{
  "n_mels": 64,
  "isotropic": false,
  "norm": "rmsnorm",
  "mlp_ratio": 6,
  "inner_norm": false,
  "optimizer": "adamw",
  "epochs": 70.8
}
Rows from block 5 of a small sound classifier, named by matrix and row number. Rows with one number belong to one neuron. Each number is 500 + 40 x the weight over its row's rms, rounded and kept within 0 to 999. All counts start at 0. Numbers have three digits each.
After each neuron's rows are labels from the 100 clips, of 14848, where the neuron reaches its highest value: "band" is the frequency band that holds the peak. Only what is clearly more common there than usual is listed. The data: phrases spoken by 400 fixed synthetic voices.
# fc1: MLP up (model.blocks.5.mlp.fc1.weight, 576x96), inputs 0-95
# fc2: MLP down (model.blocks.5.mlp.fc2.weight, 96x576, transposed), outputs 0-95

fc1.322:459471468507549504470514517452476446535513448559403504462448457495555430457437500582543465486509543485459502556489517497563449598455499481514572485493480521522489515488534505522537394554495501511549565545486487458511562546434509490478428535476506469536535516462453549501439497505484505491
fc2.322:549473449568490465503503461552540488467438528498470477441464485517538495492501479518452461537484487539519457406427491499484455443545461439477488495501493519562452429546527476469531484390519529539493497548551514576478497539517498563385536529444523470460487489516484536520536503474584461482
band: 4000 to 8000 Hz

fc1.511:562510512522403508448566503514497454445504481429470453475444475470535452484520497538553488497554508453468526503466510502476517469522426508484516489530471504520469435484492457456526531447430530588453514520558404564473554479536524478489456511486437518506486476391435513487461459491520508430
fc2.511:528428525554521495461477549517572544529425532555494549507511542464503536501471494480525512513526511486513520513508449478461457489577479459506482427464549518488531514482487456503510525515394448487470500470552547438508542651457477538537556488522511550488466424500439490457479488467489438548
band: 4000 to 8000 Hz

fc1.86:550519504528524517471516603519507559500501507458541480473537493481541513542517492486548461455512497473496441531470501489445531512513462509447535521513458398552541519454481648468558528497548521588489494576473471501424448501505536496474474584564536428511532504491468463480467517492529506522
fc2.86:478468449550474546500468499501563533557428565545453517539491464522493512546505469489496518513512529437535496494474465598486514454477538418530460480468539535519553568462451435553448499543469485467533441496522467523483578532476497547564523567477558470575454463483472530528478579516470541517
band: 250 to 500 Hz

fc1.525:479511535488454492496550461512456524555490507558454587567404480465503491505520499500560524461489471526430549543505535455497479528565506509465473513581450455465510482528435470517499490518522577435494512494515563509569525509415557461481550473538431445525469525540475539526540561516561524544
fc2.525:514493528525494492571589526498459482540446405524516542465483486469519497429509487452488513464523548560505511498416528493521479506484458599473537521474520432539485530486573509496528449455503575546529451581435547467539500502587432562540517510499526547495551562461503483507528485474480517526
band: 0 to 250 Hz

fc1.436:536474485476433555578510513464472489458540441438535430513520524495461491494456474560546530447549546426522465507538513484443561512498500531493429489548488549483473525509484533459418453512392524530421472436565451527503528486516505533504556606492488478473493481498493543516508452525458518485
fc2.436:544516589535548493523529496562535474446448537425491479440514524527510521484457471457521485516488467538457543463494560499467425552529511505497455490580448558537499529506508462529439556479535518478476430446481555461523442511535433568567466498546543504500476470466491517509435527506530448595
band: 500 to 1000 Hz

fc1.29:490518493525508534530498520480508475455545562467513475527547532439452452509458591447423462495512485511529492472543474566516470534539513462557531576555490510505480448566525538541536454509537534593420501556543524479469540472488473518549528409504497500539515418565576545458465512521485482493
fc2.29:523536424463489500495528478573529407502492486408494499506523468535460493519479486530561485569541495452473498462512494504518498466495590549469529530573583511578498456519531536508434528452537547466494534424484494491474508494601555537485543476453450565506457555522513513462511535507502564461
band: 4000 to 8000 Hz

fc1.433:466423438480510469540478526596419556445508472451527499496501493502530530454483528523566512558454483448595518474451537465543521511509503486422534486518450370495533504494451448494528492508479454466492413504542424552502527412492486510467511485477524486473533483462486508491487494476476471452
fc2.433:432522423497486518496532520444467481521525461507589519545530483511488467548506439507547471497534559486469528553466421556475435462510481538514501508485560540452483468502501445486465544424441496558468487500564444458491549503472572455490509520502452451464521478563447454428522531515504493605
band: 2000 to 4000 Hz

fc1.224:511446484483506493527439500466467492509491549489554411400537462439565489472425478469552495455534493499463491491499495451528467580489438469452491398468515527491543530463498540502482506549481484490461489505498455499467473459464475448522483507531499514570575576552482487589550488466590490521
fc2.224:527544546552556466513518504498515449513514417516583517469499537500469477486507487485456517549525463490469472483464542604494493516512608512446463484560584562459535507439514431519464553521491449475443510475537409467485506488498510485463485469487476523482451424467486521476451552549463443442
band: 0 to 250 Hz

fc1.327:483507486504486490485513420523591536543536509501572537455538519463506524515545515486520493555524404550509552464523457465519556472483440513552442517450519503516429519537482547451468555437517500592544519544521519523444510534429544426480455475488519491528506494526435447553450472462462462445
fc2.327:471508502527469457538469448520512519456478442584530465549497508491475468486484435525559462514508498535547459474472459584518594511584508437546477525530503515475493449509486434428481550551492552498505570551476442529523453485484482435451543476513481473450454400530555509479494578484503477497
band: 2000 to 4000 Hz

fc1.11:463526488539451495532480475513483572516453501406491493471488487489486564516476522547474412511521541514525479460439506495511484491500520481557464519389485507506507530518495491498528447527449502562522491434531458514496496452465425600499500494435571445479502575491471500576412461468575543468
fc2.11:496472444548471460495507473458503483413516440549542495522531499471552560532490468437522509597519487504538523518434532522439495551486517545474471509590459529514508501522522464519530594587506529458526497461518489508476529542566469515484475519449470539512531463526551491437525631485507553531
band: 1000 to 2000 Hz

fc1.59:415530540470589558529538474494446501484564505529483467490489497519525457518498534477461509457461463523478531442525412479512525569454530503482505567414489445446511527445587522496526420528504512506469580495464457541483444572562544485452523550466464526482472527547502562498464477500499539493
fc2.59:524506545571560489497462539480457473445515503470438476478533541456556474483501488530560526483474421488456438456518490443462491479557547479440517424474588513496471491523551494476479494519423522516417503445564570516472439425488518509504507501498489575524488505575468439509538466474501471573
band: 0 to 250 Hz

fc1.329:485414457479487443500587464430507477534509425502486466468500528495512480522488523464518439479450519522538488516616542484454515507481474475473432486496522551485504563504484581475416473504469503489513496466455489519454491483366571480427463466497510461551487543496501470532549497452437497496
fc2.329:572479489514452475470455466458483498461475527503423465483564588604472505558429466558538523524457471477497451503490518485475517562551515428523525494550431539521554465469499446558450466571518469469577520450538499479560543450498531469486443461559510492476508502518463508499459497545502499546
band: 4000 to 8000 Hz

fc1.395:477545444491472516507468508480413518461469515548454576485438523473571446579451518418476562492510492475492530497472574495497486469512461552494514460468528545526477435467493530476556491440454496564448535460555477496499530494491576470476441542557460541535492551515533575442451487454454491477
fc2.395:491549506511532542533500521527468525495515592540471562489479506516490495449531502542484510493520578532489451537527503617506449477450494489552517442497480419567463497455477536527496450463446408436501546546517459439558448552502547546510440468563566503503514534495430505533480492549503469501
band: 250 to 500 Hz

fc1.302:472465480534501562531508525456488473502540508482468501503575511487474532521453501479472488475436522547469531465524490473560536559510478541459479543540535491572522476529462621510569355478484456545489531508527534550515453454403482482444492552503455501535503482499514529509421481511444490444
fc2.302:478541475595500542495478469560530539521488515526506466495479524541535547515389525464449525487501490531503542442476456546469493450449480480482534502501485498503420494526451547457455485459524481472571513582516482440419499528475581517501463557434506524506541513524473528568503560521544610486
band: 500 to 1000 Hz

fc1.65:453492495432488524503526501517533519532525501524430569522521437466528516498450435442521478528457413526519505451495501483527458560442450500448453512433557483514506511405524530472403515551455510435441534537552502496458456543523533483459518500486542544497564482487487502585501504541586471512
fc2.65:458498578519511478526534500491447503477519493531497481529540569399503422416462538508525464491522451510478472486526444459501512512548564534510574453522467530458569434549496445510518472532473565474460475515478452518544554506506455446504538439523479514405534496521506489447453502503439425559
band: 0 to 250 Hz

fc1.46:465538486529489468519557465573492464527481502498543458508482479406489514467565556424505541478500536549536474478481549484523484534492511495482572481461508504517420451481462509533534542505524531517560473479492451602485555510473419495487527464494466571448469571579479414520472437427502493524
fc2.46:474481558480522525490553482475450439525531426538462559515492459546520458523535504502509525523532466556502526470498521626486503482511561561423440548595479476558524470432498555523459494492461543453495466521472461497527478514566517466526528453506458484543420428466529520469507551541466502541
band: 250 to 500 Hz

fc1.447:526493537521469501480542520501488539511521458439412401550479547454512414470478436601443458502430472500479528502442483520511450440471508532508493509457542491537522535513499524494456424446532503474517518520482460392473476574469544458479479559516452532480491493552454487469517516500542552546
fc2.447:518561477516472461447518510494518470514493454437535478453531426493473474549556534498407531507500479440521420486487501536575462508501574478503501566538517518493493499458528455486452392483544473547488518416562471476569491454516490487471558508459539546558564458443464566540509510539488516508
band: 0 to 250 Hz

fc1.299:472499539478499442473546478541529482486472498506473473392506472474481516519495488484574528500552446476436477465505549479466496440520485672533555533542500497469537534512487473516536516492454565534547532452482469568429533537507514534467485529434517475484481474494458419570471534489542529480
fc2.299:487502541491480464503474514459525476489487459515475427509456559448555507487453453519570510508472485507449516435528473492485526546569498467421503522423561571412509517491508442526536522544483471530477529481445514582444530473491459446562449556424542566438506438506463479471443540493481502528
band: 250 to 500 Hz

fc1.233:526487481445500479410494514490472491534526537542589488479450510576455512490555548467518465506550525535544527477497500508507476478526509516441521503563518569416538490492513472549464510539460570500572431533453555577471464545520527481471545424404486517573503536533486500527473554440528474506
fc2.233:452491395465508458485580453512535458484489430478528502396494457511524490442438552543558497511490463490547427570468536463504482499521491498520480560533487498545515490504548505484484469558585523471466448440498479551519469429506531493415545509496457443509478534461525510524566522515496571521
band: 2000 to 4000 Hz; 500 to 1000 Hz

fc1.317:537416554487470443498477541525478570540493485458534475510453483468529497430466471588523472532541499512490463508545476549472547469472434569545542554490479541489458540458441500497512425488472559538462428493462444497502509567469466579462430508470538481534520438507527479531471447489514489577
fc2.317:561470513438526441516465466505530464477467518456553458471476554482457531435410519510486489512498494486560474524505550473443528490479480473536583548521411556507499532537547481509477490490557519539511530493410566498553513504539448480519473572504489511467561505421564499507539569561552546455
band: 0 to 250 Hz

fc1.310:473536495499451503473551482447520542459527466506494535586486526502499511505508493450500478445438471535528516477545453571550453438451524453513468580561476517496532575523490493478482525523462535590491547507468576575449545479474433534496595560508547413492444496487534517482493536513532504455
fc2.310:502536465504546481516526513551466480505518542434523460463473447518493557460521451457498494446487516509489507452531460518455468428552498542460585506476495457440430532464536510597465467460506476543415513542502578465482519535527485562447509490524526609498540558454477500590528476533536489478
band: 2000 to 4000 Hz

fc1.57:494528564468507512509443488516457567514474477442459462400438439509514489491549499422405535543496527505494486453511482510481487499528524512523511550483519531470541474486458462453499537519457531494477477538523490554481444407484577541463445477576545463492485505547574537569525502536489574572
fc2.57:531561553478467493492556471504480553539505450538524518528393534542421495504429511511482521470505535437519534553501569493534532522484467518491440554526423530423479502510412512571428497541520440493467533483505428517517584544473498454492514489524553460523510529488485535482469564547445519494
band: 0 to 250 Hz

fc1.384:562467504512491519521557484544497487511479450509492435588499533508511535498501581490466557478464489438454473433520571435443471557494430516541508450526493496511433563509505537474516488473485464464386544553497452528476439513454529520488474596445499570518558459508526515535481449510508467515
fc2.384:515421482561586535492491470534559558509478572478482495481527431512505574453461483519455501552452526520514477498521522510456434557503485428520444504501504493539542505459456527541416556507485484463491505523491537446523455575416449570522510480548526525529502464411481489490507538453577508520
band: 500 to 1000 Hz

fc1.73:485472525378544489531582462500464473527506468484519554504482519481435510555566454462502453487500456528500414455505534557539491504526507505478478509516482548524450495406545495515499526488493474543514523598448549505446451501493444520426544516505445468509493421434501459474511556528449525552
fc2.73:516513458509441483411542490534506484544512502458467471469458455540496526528459533491504576514470508466549505398534543432493478475521563477473512492532531529489459481569564500591523515485477548583463482438435527557479496471529492535462533465536442542499487531470565547487596467471500564514
band: 4000 to 8000 Hz

fc1.541:527510560511476463533535539495382518520528519520468499488483564475568475386441501496463510411523448496513582542422434508496477504510454547524496500442462538605517507525538545507553477479516498508418508433466479496479509518506529551463509522470412499488488489566528482500529506498493489473
fc2.541:460541578491585540498550500501480522486541487453434487501497478513472473486468529519524569562523431449460461424522562495525469465496541538403495484489472508490502492480565548435440485481533512534403516515606509537552459464506531552488448457478496535492445530512505477552530522537479496429
band: 0 to 250 Hz

fc1.482:481443551488491457493560490593532474504543403422427559502528458500550580519521438586470489503501433516539542486462483488514526552538509498482560487484468535502502533482460492548465527519474458510508474462579538526466572543556465492526498507484498469380524545495502507540477493518491544540
fc2.482:416500528522483496407493571482461557531492565459514513509490554525487500516440522433519497513499466465511490506545503530413471497497465551515528446540480566443429454490534435534531521489490433545514545439550526455476520526421489405498480505502481594510446545529494467521473541507478436497
band: 2000 to 4000 Hz

fc1.314:496477489462475476437497509533478550508539474495476549538529479477434449483481577455528499476521491506531537478505450516421508568491523536520535563422547473465562498472549481490456506474473481478496506535542472517438486573461418447470382514514417521446497480568529559447541490454487485442
fc2.314:415519562499460532522452586479418502504497542467438496509474551504525519534525494512524532432551480469427450498513536456444511517496470549536514483496540549509424477506526474427510477511453493543493492462519487497554491499488567463534489463489455499494518498652545465596484490487467486563
band: 0 to 250 Hz

fc1.362:470437484574515568471453488459471550476490513515501477379520473509613396513522496424477516457449511492486481518551472483521551474465500555445533504490511572544508546518501498511506519485534456531442553473515474475468483518496491549511496528558500465479521449519542527607511420489551475477
fc2.362:533489553448599490515587478533457420516552455478525489456414436540495471436486527448445553534509463467468517494540594475565491496475556562461506522474453480503496560461541549568494483551532516529449513503468485486507508451482538571436469514465496542509539515468483508498561501530465497477
band: 0 to 250 Hz

fc1.282:498490470506374548539423499451523501492572593481468425535491439507524455473520535526490532500525485436503525488483492534489545470474476491498494533451546453466499529473600506501460494472459583423474437439495474484548497467490460527454436520430485514558536556490483469508491454491493443518
fc2.282:403459583511482476510525493547484446485537409474530495498604530520489461563486470449465572523502515469489456501509522479411527469486556548464466487507486556530492590578605506471554475507485532539477463500502505511570493560573506505487497530527506492497503483478526502510502533574514458459
band: 0 to 250 Hz

fc1.3:557509458449474508527446443538476464549487514554498510425413565568521508544539452505512483471479490508582522518474499477559498556572475446500499570471560521461467577461531459483538527566438478557523468537473522556548546533480490521466526516512487542487490493534578477527466463462440540451
fc2.3:443480498536519443428482529489488561483565570532530544470459519520459540545480428539528570548522549487507503437570494519482572459560456437542511417497542470511475418518502492547491530487514480534460544485533468507513522455489457539462571412481502574502493546435502487464505466490459498469
band: 4000 to 8000 Hz

fc1.56:504513502445567509497528510530455447494490469586557518537463557454450443526605524499489562541525524515505516480567450475494521476510573534516524508464443482539484539514518524542547541529526425478471499459523436484495508474454433500487572483579484477465430512559521502451463417520540497567
fc2.56:482450464441536496485521501481470471462451504473471559424531464524525539576472412514576485557534562478513509495473541554547501520542578495492530468590511489536459530511447516535501492501430515516508497452513504500539480502605503475537573485538536495484462527546553485438453449434456474563
band: 2000 to 4000 Hz

fc1.483:437422506451449507517461522489453480489509454550492472482483575480510514455484434392491499539563549506497392602493435444540540535475516500465514503490432539545499458505498511432430546516511538472468513507537538509483491510452435547505440494496467471506544447537515567516537539526498508488
fc2.483:498521499513431434526619478481453476447543443506500507494431538517511504522438516448498446503479464494496543514502584518486420516537518486469513492478435500449484447558521489469450577451475472499500472504564491477451554549552552461488466473485461513448563478531525528476475580448454545438
band: 0 to 250 Hz

fc1.345:499494451448554543434562490587440432473548476491462535528490502473505468474479536510514495452522549545490507468454529530488477478517458501482531506468445558486563516500456523520567429504465478527487448525540497597515376497495489480460537527507515512436458510519544542520509387449452536488
fc2.345:570538456476518509525571505561476437526485475500436559452486471559519509485486567506461518467504507503507466473480546553529452503467550573498474601541473431542440455431487589534468438499489479449513525513501436525455454477483502542466476507447546516545434592517462473533497516511487499470
band: 4000 to 8000 Hz

fc1.516:535462459454455468467512463496523553517576504395429509511542492490507448520518519532509523467506468489493510505564508477474500469497435514491525504438418474510502525500505478422516499493509497501551458454512536451465473448595492495442451592486627544487459552454541503489521493507444421472
fc2.516:473512496519562517496524545491442410541559544418490455480423542503472517515521501473473598515496496526421468475507514521490464453477508515348547523485555470447483552541491524480589474466517525531517450501555575449518507515514555495473517484491526484501550519544477478508542466518458455487
band: 1000 to 2000 Hz; 500 to 1000 Hz

fc1.41:501546492458567520479458531463545545504537466473460537512452515543578484529428547492485450441496488427516508464557485534527479509485447510522486538487497528401492480548542432462489521467493466605504543494486577476500499491530474485435472608525552500532446437480546520447474460489468526443
fc2.41:499599546543577493501500468532531462529511572427450417459483563544445569470482494469491544525496509495429488441540534485481501475513559551429513516464513476532397520518548471521453497416462482515448555507526564507543459472524528550511504508516509552518495575511494529542529482503491451498
band: 0 to 250 Hz

fc1.278:509479556469478543508543539451521556587544464517406563487518485454464515532471546524457526433436439538495491460505495436468542512459464495470500511523551515474465548432603529516451445509502474535472556493453488438512497510495460489482490473566447538519519472539504504455523515480455436401
fc2.278:501473473538488484531476524523483505511505531457457454517508575504498538561460496463547548497520446504465464481467533472439483473568461524469550577555519569474389563565529448454465443471476489536490545479558588511590485521527524450514489464505447552491478515541516474545442463533497451545
band: 2000 to 4000 Hz

fc1.481:467494534533528552546517503441500575482468538502470585513471492491445515483487490488515517411432396469409496465520486482546611516492521474552457503461482456460551483493498527486488530545459549500505563436498537562531496407457462568491483545518514499564485480556532468493452496519486519484
fc2.481:483479441475414539465469465560519514536543522494513532564470514469531511613454460478543558512460540456533509418496498498466513499500540573453521515535484505502443552606542430477509522496507501558533478582502504514452514490557459540506560527497522521491486519481548412490516507568526534450
band: 2000 to 4000 Hz; 0 to 250 Hz

fc1.357:547492470483483513534561549495506429460469536536438455547482551433564463466437529481540493496522550466508533471542468463433426505452546526494482519600518445530466507503479462527481517546482516511517534507489475503547505421531485524475467545533525466517471566454383494501402523511518568513
fc2.357:472423522460474462512512533437523515515455525529494483548525490445498452516528434519525469448532513513491503488513441497495535502579479506457533475449506530512568466586439461495597551508455553503547486530513526464537543559494427460526551413471462473507591478564491508423488495436528510534
band: 4000 to 8000 Hz

fc1.500:519508442551428546526513565497492470467543496515499483484488521607580453499556550551512468474513548522474549482455429534436536484519441514438484527445518504456472535498432518558541461449507556521507489501450474510549503439479523551546458472538555536521520472472430427523521475520419517503
fc2.500:448595436483557535496515586541491427571599501499491550429535491517504454583460514518522547545538538563444476443535493558518466490489528505477579507529537489515474531493455507460516514463484496437504512503547463561500476533551522504495459466503478480540486586547515469496512515539468460441
band: 4000 to 8000 Hz

fc1.386:545462518451504578512594473506541514507473514533536513519498537470497511513511499524477589520527502509509569485552514495416553534500471524481460479516421469548495463530499442473504531534491509538490543490452402506444538425532421545527494472513495425474554560539508470538384503487505503434
fc2.386:484504471491509540490551550488499480481479501532573534489456448454518511497463500425552475471496495476533506499522433483524457504535504527451515474497582482509486490535587505524582624492386453491495464456569485440491550615499503530520499474475501604499505476508477444458469501491501467495
band: 250 to 500 Hz; 500 to 1000 Hz

fc1.64:526523539576448483478455450460481452479539493431534476446466592459543527531470520509475487512550546503491553548508510465527542502500452517512511465540504535552497443457473400527485511473412511538461505429406405578534471469479509526453467521459434508494550462543515507474466499483505539505
fc2.64:529467435475493474513583512502494518453445563581470519542461491457566551500453488518499505495516566515504531499513428524474445495470464455480511414483492457555552491463430496534535560527484503476518483558547547407486523546509515534536460450492510421498612521507465532445489523499544452523
band: 250 to 500 Hz; 500 to 1000 Hz

fc1.351:476504458478479546517584480532512495523536517535487504456468530593507449563470577509454461499449576564479557467555486468474504444471458523433450520525512463461494501535521499539528490488490525565557444542429516442578508572494538561514571485452552533498496457505487450513446475530552480503
fc2.351:438533526451521517498462493540461433528532512465529526421549459505514485538572598479512514505531466489451418486529510545566517445432552487468514507548509447582489476506509566483453546558524491434529479493497467575532495477538515546450522517536504485490482533544491484434552566537430484450
band: 0 to 250 Hz; 250 to 500 Hz

fc1.51:529438527456484499465529516558513483424510490511473532488525537486447463462561452484496437469517475526482468596475482465481554497492465547445496531476529505478628557437512524480478473468448437532499463508403472488510488593456426527497481514564475551504495525546492455463490529491580529508
fc2.51:481528454530500471549452534508445473481529509417476468481447451525485515580461529493512424524551466460551497521496549514559387462453542473486553510530517533549459488549500539499508433536486450585523512460517474436530443484521496535579478498422440513481437459524519516519506558467474456498
band: 0 to 250 Hz

fc1.402:512511500507452504510502536537438533494529472549524475565461441526560492486453472443457556463541483447553545517456466431524510498546522479470488503523475485556576534502556454469452453559496453525582423546466431545511524546477575510469501551491501520467526474531470559527513510529577545416
fc2.402:490524527467446489503537504471483458513446464454552481489521492498444422489438455464512541438502461466536506531433562503513496515474525482536450487499505613475612510464528422497519581520465506521492506479516468512494555522508462555529597483553499475608517478479493477444541493574534494491
band: 500 to 1000 Hz

fc1.352:416521530478492496521514495525468573473505480505496514435508547523479488533490538477549457401411534500508530459471402480515522518464539492563510521545562560548544441440387573518541520503439509543535538524481428489465490544482503524480539511424512515527507509504528570492460490487559504499
fc2.352:521489519460522481554491531557471453512532472508453540468532508531514518500524499422586465476528493496466519513512550506463525555427504576561541524566432488593461497446403569484447532494485532428520460484453486518484469527500476563461477477541474466497488572527499507533432530536432534554
band: 2000 to 4000 Hz

fc1.518:476522517433441540461551521466480447458489462426467519415509498471515547528457483434485511452543565459490469519407503466409453514454501492509428501578523507545525540525479542460488516530437494456500525537524513486538497473427544519480522597527483522524494574457473503463552452529483487453
fc2.518:544408494488524426511583451484536513457457507478490517418473480509544551485525447501466467499440434585596472492439553450527474533510487463547467461463487517516572506472441495496502496511536581506475445471493501519503432562449445517470477554482503420479502489465555527489520549510495472490
band: 0 to 250 Hz; 250 to 500 Hz

fc1.420:464509534480481448512499489441440509492543489442519545511419508450464548485498494519460412528420474568447476521601504538526495480520493547505530547439413528528440550555521477515532517435459468506507520544508614505541471457455478579498489504547516502521505469462500469537449541464492463501
fc2.420:493492457529483519447474501468531482507474466518545521547383510504527450533455438470523523532509539483553462491537514459598483450519533487467493514486526535505535451602551492530540455532523480541551508493480482558447497465516536475481564575449495535535452503480595538506518549491517579411
band: 2000 to 4000 Hz